config = dict(
    model='image classifier',
    dataset='larger renderings of crowded toy scenes',
    train_examples=90422,
    image_size=32,
    crop_scale_min=1,
    horizontal_flip=False,
    translate=0.12,
    targets=['largest object'],
    num_classes=30,
    arch='convnext',
    isotropic=False,
    norm='layernorm',
    hidden_act='gelu',
    mlp_ratio=2,
    inner_norm=False,
    drop_path=0.1,
    patch_size=[2, 2],
    depths=[3, 6, 3],
    widths=[64, 128, 256],
    kernel_size=7,
    label_smoothing=0.2,
    loss='cross_entropy',
    init='xavier_uniform',
    residual_init='none',
    optimizer='muon',
    muon_scale='spectral',
    learning_rate=0.016,
    momentum=0.9,
    nesterov=True,
    orthogonalizer='newton_schulz_5',
    adamw_lr_other_params=0.0012,
    max_grad_norm=3.0,
    max_steps=23700,
    batch_size=128,
    epochs=33.5,
    lr_schedule='wsd',
    decay_fraction=0.2,
    final_lr_fraction=0,
    warmup_steps=710,
    weight_decay=0.02,
    adamw_weight_decay_other_params=0.01,
)
Rows from block 5 of a small image classifier, named by matrix and row number. Rows with one number belong to one neuron. Each number is 128 + 24 x the weight over its row's rms, rounded and kept within 0 to 255. All counts start at 0.
After each neuron's rows are labels from the 100 images, of 14976, where the neuron reaches its highest value: "peak on" is the class under the peak; "peak at" is the part of the image that holds the peak. Only what is clearly more common there than usual is listed. The data: larger renderings of crowded toy scenes. In brackets: how many of the 100.
# fc1: MLP up (model.blocks.5.mlp.fc1.weight, 256x128), inputs 0-127
# fc2: MLP down (model.blocks.5.mlp.fc2.weight, 128x256, transposed), outputs 0-127

fc1.114 [112 168 149 130 141 147 132 148 143  96 126 134  98 126 133 117 131 123 178 123 122 141 154 144 120 154 137 104 114 161 136 116 125  89 149 110 158 160 121 137 150 153 111 165 146 116 165 121 133 158 141 142 125 127 149 131 131  91 144 122 160 124 141 101 154 167  82 172 129 148 126 116 120 127 112  99 151  91 131 113 144 139 112 134  69 105 161 136 133 136 163 131 145 102 164  98 130 130 115 112  92 123 141 120 201 100 131 151  91 175 109 104 101 146 131  51 169 133 155 136 159 138  96 140 143  95 104 120]
fc2.114 [ 96 122 112 129 142 135 158 121 108  59 136  90  82 179 110 110 148 115 128 129 110  81 118 157 153 113 107 116 154 121 165 129 172 101 123 123 123 119 106  76 117 119 153  66 101 131 142 120 108 144 121 135 116  72 149 115 156 122 111  98 158 127 106 115  86 145 112  74 141 111 155 112 205 146 113 120 113 162 139 108 128 122 132 150 134 131 165 121 116 146 123 138 144 143 136 116 130 113 124 135  99 167 110  90 111  83 120 137 123 132 120 131 121 133 139 158 144 162 166  93 141 132 139 126 141 138 134 102]
peak on: table (41)
peak at: bottom right (33)

fc1.68 [133 133 183 131 115 119 142 127 145 124 143 162 144  89  91 135 126 172 124 173 102 113  96 107 120 121  87  87 132 111 127 125 156 155 126 144 119 151 102 113 100 124 131 115 114 132 112  92 164 184 109 142 151  91 143 161 116 134 137  72  95 136  88 127 106 140 127 132 109 141 151 119 103  89 107 162 112 146 101 144 107  79 140  81 145  94 141 147  94 141 131 146 133  98 123 146  98 109 176 104 113 150 108  80 130 171 132 131 114 120  99 140 175 117 128 124 129 122 106 152 116 147 130 127 115  88 134  94]
fc2.68 [140 133 164 140 167 169 137 111 128 112 128  69 128  81 132  97  97 140 111 114 176 119 145 127 113 164 143 118 142 142 156 123 114 167 108 168 171 127 113 132 137 139 154 136 113 112 130 153 180 122 170 111 126  97 165 148 123 135 154 139 121 123 119 129 129 151  82  94  98 136 132 144 105 127 155 143  95 110 137  91 142 144  91 162 107 115 128  84 143 122 115 124 132 176 157 128 110 114 123 116 119 143  82 122 170 123 172 100 120  92 182 104 123 116 153 114 131 139 112 146  93 153 106 161 123 113 108 162]
peak on: lamp (96)
peak at: bottom centre (30)

fc1.20 [116 108 129 133 103 120 146  66 174 121 159 165 162 116 110 136  86 137 162 134 114 127 128  70 134 101  90 114 132 109 131 143 149 144 114 130 107 134 104 114  91  90 116 132 127 126 147 172 140 128 133  96 110 131 103 144 125 100 170 115 115 205 121 160 147 120 209 119 134 145 123 150 100 125 109 145 147 151  94 133 177 103 118 129 137 125 129 144 142 114 156 140 148 139 145  85 130 110 143 110 131 161 165  83 132 131 140 124 129 131 122 132 147 113 111 130  91  93 114 121 118 142 121 160 154  82 143 129]
fc2.20 [139 148 119 116 126 155  89 140 187  87 141 103 100  66  94 152 144 111 147 140 109 126 137 131 136 179 141 126 117 116  92 121 125 131 150 139  98  90 120  93 146 123 106 109  85 134 160 137 140 140 143 116 138 126 122 172 124 132 136 179 126  98 147 128  80 118 104 109 142 130 103 138  92 114 158 125 105 110 168  89 107 142 143 145 108 128 155 103  81 154 103  98 150 156 150 149 167 150 156 117 120 143 129 120 159 137 149 103 160  92 161 139  81 130 136 142 157 119 113 134 141 128 143 170 110  95 125 158]
peak on: lamp (74)
peak at: middle left (29)

fc1.235 [151 131 110 137 156 108 141 129 164  81 114 140 125 156 129  87 124 137 111  92 141 113 161 106 129 145 103 168 102  98 114 103  97 132 121 130  72 163 146 179 130  77 120 116 124 140 107 156 113 167 131  83 109 118 123 103  77 115 103 149 117 127 126 117 118 120 127 106  48 117 140 111 119 138 119 105  99 117 114 116 135 103 136 108 125 123 116 113 142 127 104 127  94 139 163 106 150 139 141 149  67 117  98 126 116 124 116 104 122 105 127  94 172 123 129 178 176 139 106 132 164 124 130  84 135 121 128 102]
fc2.235 [126 165 177 134 135 144 152 116 103 138 125 108 127 107 122 137 168 120 124  96  93 106 142 184  93 133 120 127 140 138 167 122 112 105  97 169  98 112 141 120 111 101 145 130 133 159 136 120 113 114 123 139 138 110 156 161 140 100 114 156 118  77 132 127 129  99 110 153  90 131 154  75 153 141  81  95 145 113 117 101 105 157 137 117 142 157 156 132 136 109 172  85 140 136 174 160 137 130 138 128 124  98 126 174 162 184 128 160 124 130 141 128 129 133 105 148 121 104 143 107  92 118  89  89 126 143 122  76]
peak on: lamp (44)
peak at: bottom left (33); bottom centre (29)

fc1.203 [106 150 137  97 120  96 125 112 143 114 145 114 128 128 135 138 161 122 152 119 127 121 141  84  90 169 137  86 103 141 136  96 114 115 158 111 103 138 165 119 117 159 120 182  83 132 133 112 126  99 105 140 124 138 136 163 176 122 120 105 153 156 163 152 137 118 106 122 102  79 125 122 142 154 143 123 111 131 113 132 130 127 119  95  97 129 132  88 129 129 126 171 135 129 170  80 153 107 162 140 153  91 150 130 122 157 113 149 105 158 128 122  72 137  58  61 146 129 143 127 116 146 100 122 127 107 132 163]
fc2.203 [144 102 138  99 133 102 113 155 153 115 130 148 115 124 130  98 126 125 144 135  99 156 111 148 116 121 110  98 128 111 104 165 136 125 158  90 134 103 130 129 158 138 118  67 110 119 139  89  96 108 164 134 176 117 142 115 145  99 147  85 155 143 139 144 114 109 144 139 138  87 158 129 149 139 160 129  95 162 137  84 106 116 127  79 171 138 103 122 146 139 116 173 152 139 120 155 125 142 115 146  92 143 106  98 179 104  74 157 145 142 153 151 146 127 132 123 203 150 128 105 122 119 136 124 158  88 131 144]
peak on: table (54)
peak at: bottom centre (33)

fc1.228 [133 141 120 125 120 164 136  91 149  62  95  95 110 120 118 128 125 175 164 162 128 101 138 125 110 173 139  60 139 136 122 134 126 150 111  89 129 128 114 106 104 122 149 137  73 120 118 114 132 121 165 141 179 161 102 135 106 111 111 118 151 143 117 151 127 117 181 148 114 114 158 112 165 113 115  98 128  67  92 145 119 137 134 128 149 110 130 115 110 146 158 124 143  94 147  90 136 130 144 136 163 138 110 129 148 134 113 146 117 123 120 145 108  91  97 145 118 170 108 139 145  90  90 142 143 128  93  87]
fc2.228 [120 163  84 127 105 123  98 146  98 129 145 142 102 139 165 121 133  92 103 138 114 172 123 168 142 133 109 177 114 142 150 110 134  91 145 115 145 105 115 111 110  89 105 132 144 151 135 135 148 177 102 136 102 107 108 169 140  95 121 132 134 117 138 105 145 101 143 131 151  96 157 117 135 108 131 135 125 172 144 124 129 147 170 104 119  88 132 150 137 114 181 146 114 115 125 160 130 163 127 118 132 151 106 124 135 126 113 139 195 104  97 142 127 133 158 153  81 106 178 108 170  93 133 163  79 126 155 111]
peak on: table (41)
peak at: bottom right (33); bottom centre (26)

fc1.143 [107 135 162 159 141 144 142  82 156  58  96 105 121 130 126 134 156 138 141 145 118 104 157 125 115 160 107  53 138 104 159 140 175 137 134 134 118  72 106 101 154 108 138 119 118 129 133 145 117 121 154 121 121 143 170 110 109 102 170 114 142 147 122  82 155 136 135 111  88 149 133 116 154 138  89  95 141 115 157  88 163 197 150 105 130 137 159 119 146 165 117 129 119  84 124 114 104 109 129  92 115 125 137 128 143 141 136 108 130 138 108 106 129  96 108 129 144 119 128 132 143 118 102 126 148 117 133  82]
fc2.143 [ 71 157  97 133 139 110 136 132  94  95 142 138 136 163 113 120 158 116  78 131  95 110 106 160 121 113  98 127 114 102 111 117 152 124 112 152  70 183 123 141  91  73 145 114 163 128 118 114 132 158 122 129 124 135  74 122 148 127  87 130 153 135 105 137 110 161 119 113 149  90 112 135 142 104 142 143  96 122 149 149 147 149 142 145 111 125 171 143 114 137 141 128 133 117 121 124 105  94 112  70 111 198 150 105  82 117 118 108 155 117 102 145  94  83 130 147  86 137 134 134 138 123 132 118 128 135 129 145]
peak on: table (30)
peak at: bottom right (33); bottom centre (27)

fc1.220 [111 161  81 121 111 140 121 124 139  98 125 102 140 106 133 140 132 116 145 100 122 124 133 110 140 143 113 150  95 127 108 102 110 146 132 125 167 142 171 153 129 113 124 133 137 137  77 126 116  81  96  95 135 176 101  90  93 141 123 193 153 100 111 128 165 155 142 125  75 131 126 111 138 143 121 111 103 135 119 144 101  88 109 161  82 141 153 107 160 110 108 130 102 115 153  92 139 109 143 149 115 105 119 101 110 181 105 147 109 103 137 132 150 148  94 143 121 179 150 118 147 110 112 156 163 163 147 164]
fc2.220 [137 112 131 120 139 159 114 107 131 112 133 122 111 110 111 121 112 116 100 148 144 153 149 140 125 140 107 154 168 100 144 170 171 144  77 130 166 127 163 143 130 132  92 153 140 162  96 165 178 109 151 137 112 119 151 121 107 126 128 125 151 107 137 131 134 140 188 107 153 139 112  80 118 145 132 132 127 132 125  94 120 134 187 109 162 103 138  96 129 137 173 104 136 103 167 136 148 173 136 135 101  98 134 149 110 132 112 125  98 128 162 135 104 182 108 168 142 106 137 150  70 112  85 103 109 139 118 100]
peak on: lamp (31)
peak at: bottom right (33)

fc1.100 [137  87 113 135 122 156  88 133 126 116 106 113 123  89 127 125 133 115 155 155 187 124 142 119  82 119 130 133 132 119 109 123 109  99 103  90 131 125  95 137 115 122 115 111 129  99 106  99 118 117 172 161  97 129  67 144  92 166 136 165 138 114 124 101 126 121 160 117  94 136 119 113 123 152 148 109  90 162 111 109 157  92 151 133 167 160 145 131 132 100 104 122 133 122  57 166 115 100 120 160 125 145 131 124 175 144 154 127 105 168 148 104 102 118 101  74 130 115 134 109 120 139 151 166  94 140 117 132]
fc2.100 [110 134 147 148 124 152 111 110 134 153 124 133 115 119 134 124 129 122 149  89  86 160 160 142 109 117 113 111 120  84 125 138  90  86 151 140  75 133  97 119 108 139 128 175 134 150 105  99 104 123 196 118  87 102 129 169 132 113 101 128 115 153 129 139 130 143  71 158 140 161 112 124 152  98 135 154 101 130 158  84 117 115 103 138 151 127 139 122 118 134 136 200 136 108 126 125 114 152  82 105 149 126 130 124 115 123 148 173 134 148 172  68 134 139 124 151 143  95 155  92 107 138  99 130 134 130 118 138]
peak on: lamp (33); pine (32)
peak at: middle right (27)

fc1.190 [130 148 150 131 141 135 107 110 138 126  91 154 111 156 170 140  89 192 133 141  87 145 151 139 108  99 139  83 104  83 140 147 141 117 152 139 139 147 138  92  91 111 120 128 135 138 117 112 136 102 112 131 120 161 113 148  90 108 128 153 110 117 122 149 135  96 177 129 106 129 135 109 149 136  97 107 145 102 124 158 120 107 161 172 102 114 116 163 129 130 101  97 180 125 110  95 119  83 122 121 137 133 136 141 142 113 141 164 113  85 135 110 143  86 119  99 101 139 136 141  73  96 112 117 124  59 147 114]
fc2.190 [166 140 103 115 172 131 108 159 128 127 127 117 142 115 159 112 150 114 101 121 121 142  64 143 140 156 117 138 119 158 154  97 136 126 177 105 147 131 111 147 124 129 143 149  74 124 151 140 145 160  94 147 114 121  93 165 113 105 125 106 128  93 140 110 118 136 116 121 114 150 143  99 131 142 132 157 134 117 128  79 119 128 153 125 105  95 112 171 112 142 128 163 179 104  87 152 138 127 158 159 110 133 109 106 162  97 126 154 151 116  91 152 137 165  97 103 118 149 160  92 145  71  99 145 133  89 160 110]
peak on: table (42)
peak at: bottom centre (30)